config = dict(
    model='multi-label image tagger',
    dataset='dead-leaves pictures: piles of overlapping shapes',
    train_examples=145000,
    image_size=32,
    crop_scale_min=0.8,
    horizontal_flip=True,
    translate=0.06,
    rotation_deg=5,
    arch='pvt',
    norm='layernorm',
    norm_position='pre',
    activation='star_relu',
    mlp_ratio=6,
    head_dim=64,
    fused_qkv=True,
    qk_norm=False,
    parallel_block=False,
    inner_norm=True,
    patch_size=[2, 2],
    depths=[4, 8, 4],
    widths=[64, 128, 256],
    num_labels=33,
    init='kaiming_normal',
    residual_init='none',
    optimizer='muon',
    muon_scale='original',
    lr=0.037,
    momentum=0.95,
    nesterov=True,
    orthogonalizer='newton_schulz_5',
    adamw_lr_other_params=0.001,
    gradient_centralization=True,
    steps=5000,
    batch_size=64,
    epochs=2.2,
    lr_schedule='cosine',
    final_lr_fraction=0,
    warmup_steps=250,
    weight_decay=0.03,
    adamw_weight_decay_other_params=0.01,
)
Rows from block 2 of a small multi-label image tagger, named by matrix and row number. Rows with one number belong to one neuron. Each number is 128 + 24 x the weight over its row's rms, rounded and kept within 0 to 255. All counts start at 0. Numbers have three digits each.
Before each neuron's rows are labels from the 100 images, of 14976, where the neuron reaches its highest value: "responds to" is what is common among them. Only what is clearly more common there than usual is listed. The data: dead-leaves pictures: piles of overlapping shapes.
# fc1: MLP up (model.blocks.2.mlp.fc1.weight, 384x64), inputs 0-63
# fc2: MLP down (model.blocks.2.mlp.fc2.weight, 64x384, transposed), outputs 0-63

responds to: vivid
fc1.342:168098157115136092124149159123124159171125105144117129163134122114121118121082118137143145134116080122129154102149140134075087152152113140175101147098150112176133122097125138138099128113174115
fc2.342:107116129168102155132146092141157117148106118049112182162139125102118142091156132122084107114128155122177112144154126154122087132139134161138150119124123165124148105115141156120141122131151132

responds to: large pieces; dark; cool
fc1.107:137121133100150146120109135137087121098091178165155086146141194119097115144105128097156141094098149138129111095135172147101152129143103134114134128136098148155126169139099135091121129113142130
fc2.107:153090144116142137127151126142109094105132164101114125145090150121138154128147118135135139107135117139115113123181092158096126151136161164125179117085094140118123160099145100088106098091170143

responds to: large pieces; vivid; cool
fc1.108:099177145078108100174116152121108127121142083085109095121173134159112127111119120146110136149124150134140119143136099094107119118142164128095128163118171124131111105119110126101109124135162183
fc2.108:131118162113107120161156143102098141102123114095124100188168113091140082098124134140130142164139151157170115131118139109095106121122145142141158113155120132124114123098151083140130163103134178

responds to: vivid
fc1.129:130141114147100174143154142105085130162155128115115134071145131133128153129186122160124126125159091139103103141104148066104134133133089160124136097129123158111157086136140131130115105105155136
fc2.129:182136133132135141104119107155127115138108136178096158126111185162125139105115129146100107078152124105126107097083095127098136129105110110088182136131163131096138141134126142154138159142127127

responds to: large pieces; cool
fc1.102:157145110175117114171092094156103178132103105112129131133154122119111101126115114085123135124150142123178127146108113143106117112156137104158134116084151110181137163140132121107110158078125133
fc2.102:104093122132115159133111152151113136122123128189154124115137191103126143125170191109113177119086132138132152150105157099131147137093124100089115132130123092109116126150111132099112144116116112

responds to: pastel; grey
fc1.32:119160150112128154164103113114138142131129137106116102078119137129117121103166117132138099119149113141121164133153159097102164138141148133144102183120111112152134140051182134112119133107132084
fc2.32:116151140143127057111119147126131143126158152103138115139133100122101142104154141167117132123125098138157080096120133125091171124090098146125143144142112109175152132093186129144110125121110165

responds to: vivid
fc1.329:112152107122101154115151121135088141130104111141124115168088081100168122174167142165115133136143089147082083137141109143112170122144100131131100145115105123102150138120131119167148146123166123
fc2.329:120097143152154147139151093116122134177125115042138133091097129126134145130113115116097090134136178128107171134121139134136160126110132146183113121107109129168131125125147117158134134123102090

responds to: large pieces; grey
fc1.166:095092133121131150150080099160096105136167167139135116167100131097168157100136120094158090108138118102095150127132148094157113140121140104145115109167131136125111120163131140140122160118150167
fc2.166:129095152148131125134112114139137122135144159112133165166136155078158137128128100126151151096064141096138148157105150140180117131100146124159101117127086161122075121133091144134090120131125131

responds to: vivid; small pieces
fc1.343:076123147145145151148139102132146119172162176126132110116128145106130097136120129117165129136106122080171140096114127086130111136141178085106151134161119135098151121119106094091137093142101131
fc2.343:108106126084141115153143136140109131137111099121053132114116129146174155122109116114142158134148119121151134159090150099111105132109103100136101126156129134152131164114189143116139185108161119

responds to: pastel; shaded
fc1.90:154105159109107167131114078161102117092117124114168131120132141144118095123104123096143151111134120115163162141131115119109141126168071149141103140099167153101139145083121115171153156147112138
fc2.90:111166137125096120164156136123099122189146101118141099143153097134103085153106090168132138138150116098117104133128145197107124142139133147102109107120105111153111118138163095129141145141139091

responds to: pastel
fc1.94:140133127076107120118131103112105138130145143114119178155139121169133107100110107137116108126137122192107112175157116157108099081126135154146122104135139131075097130153130144122141143163167162
fc2.94:107129136120132122156142111124113098155130100137103139151079132127170172124136104176124147118144133125114123157137133087103093115133158133118168149114115119097167181123194128083125152147121130

responds to: large pieces; vivid; cool
fc1.227:099115121158139126089143185155142117132110110084126091123109118152110160132155146136137138149147104088132125137104119100135115097144150143125130156168139124094098130113154125131113162207098145
fc2.227:093087141179140160108119112122136126160118139096092128130127134135122153113162119109135134159133160107155079138078102129115104114172148165161115129149124119137095085115158130107132164122086126

responds to: vivid
fc1.77:122161116157108136108144105171163093117094150131114149170147117119098146123104122117164145108099100137167154140122104115139113139126129069129146135121130102145153138129139148093134094141060164
fc2.77:155107093125143101167115154080154081116146113115118099098151124162150158113111132144141124178154137105140128138139151113135140158121112125151085134135146152126125151147096142092093090113138072

responds to: large pieces; grey
fc1.224:145105121159116129096107145131121082146128112116168140112144134103158139146116122100092077125098156100132119124147132109110138128135173112126106128141197150081152120149093168122133164127105161
fc2.224:137124119141126107140093112087100142084159132135099153167121089131149148086125106127120150158136137138169106133086133115112124097125101126158125123205132109181133128084143122148119123123135153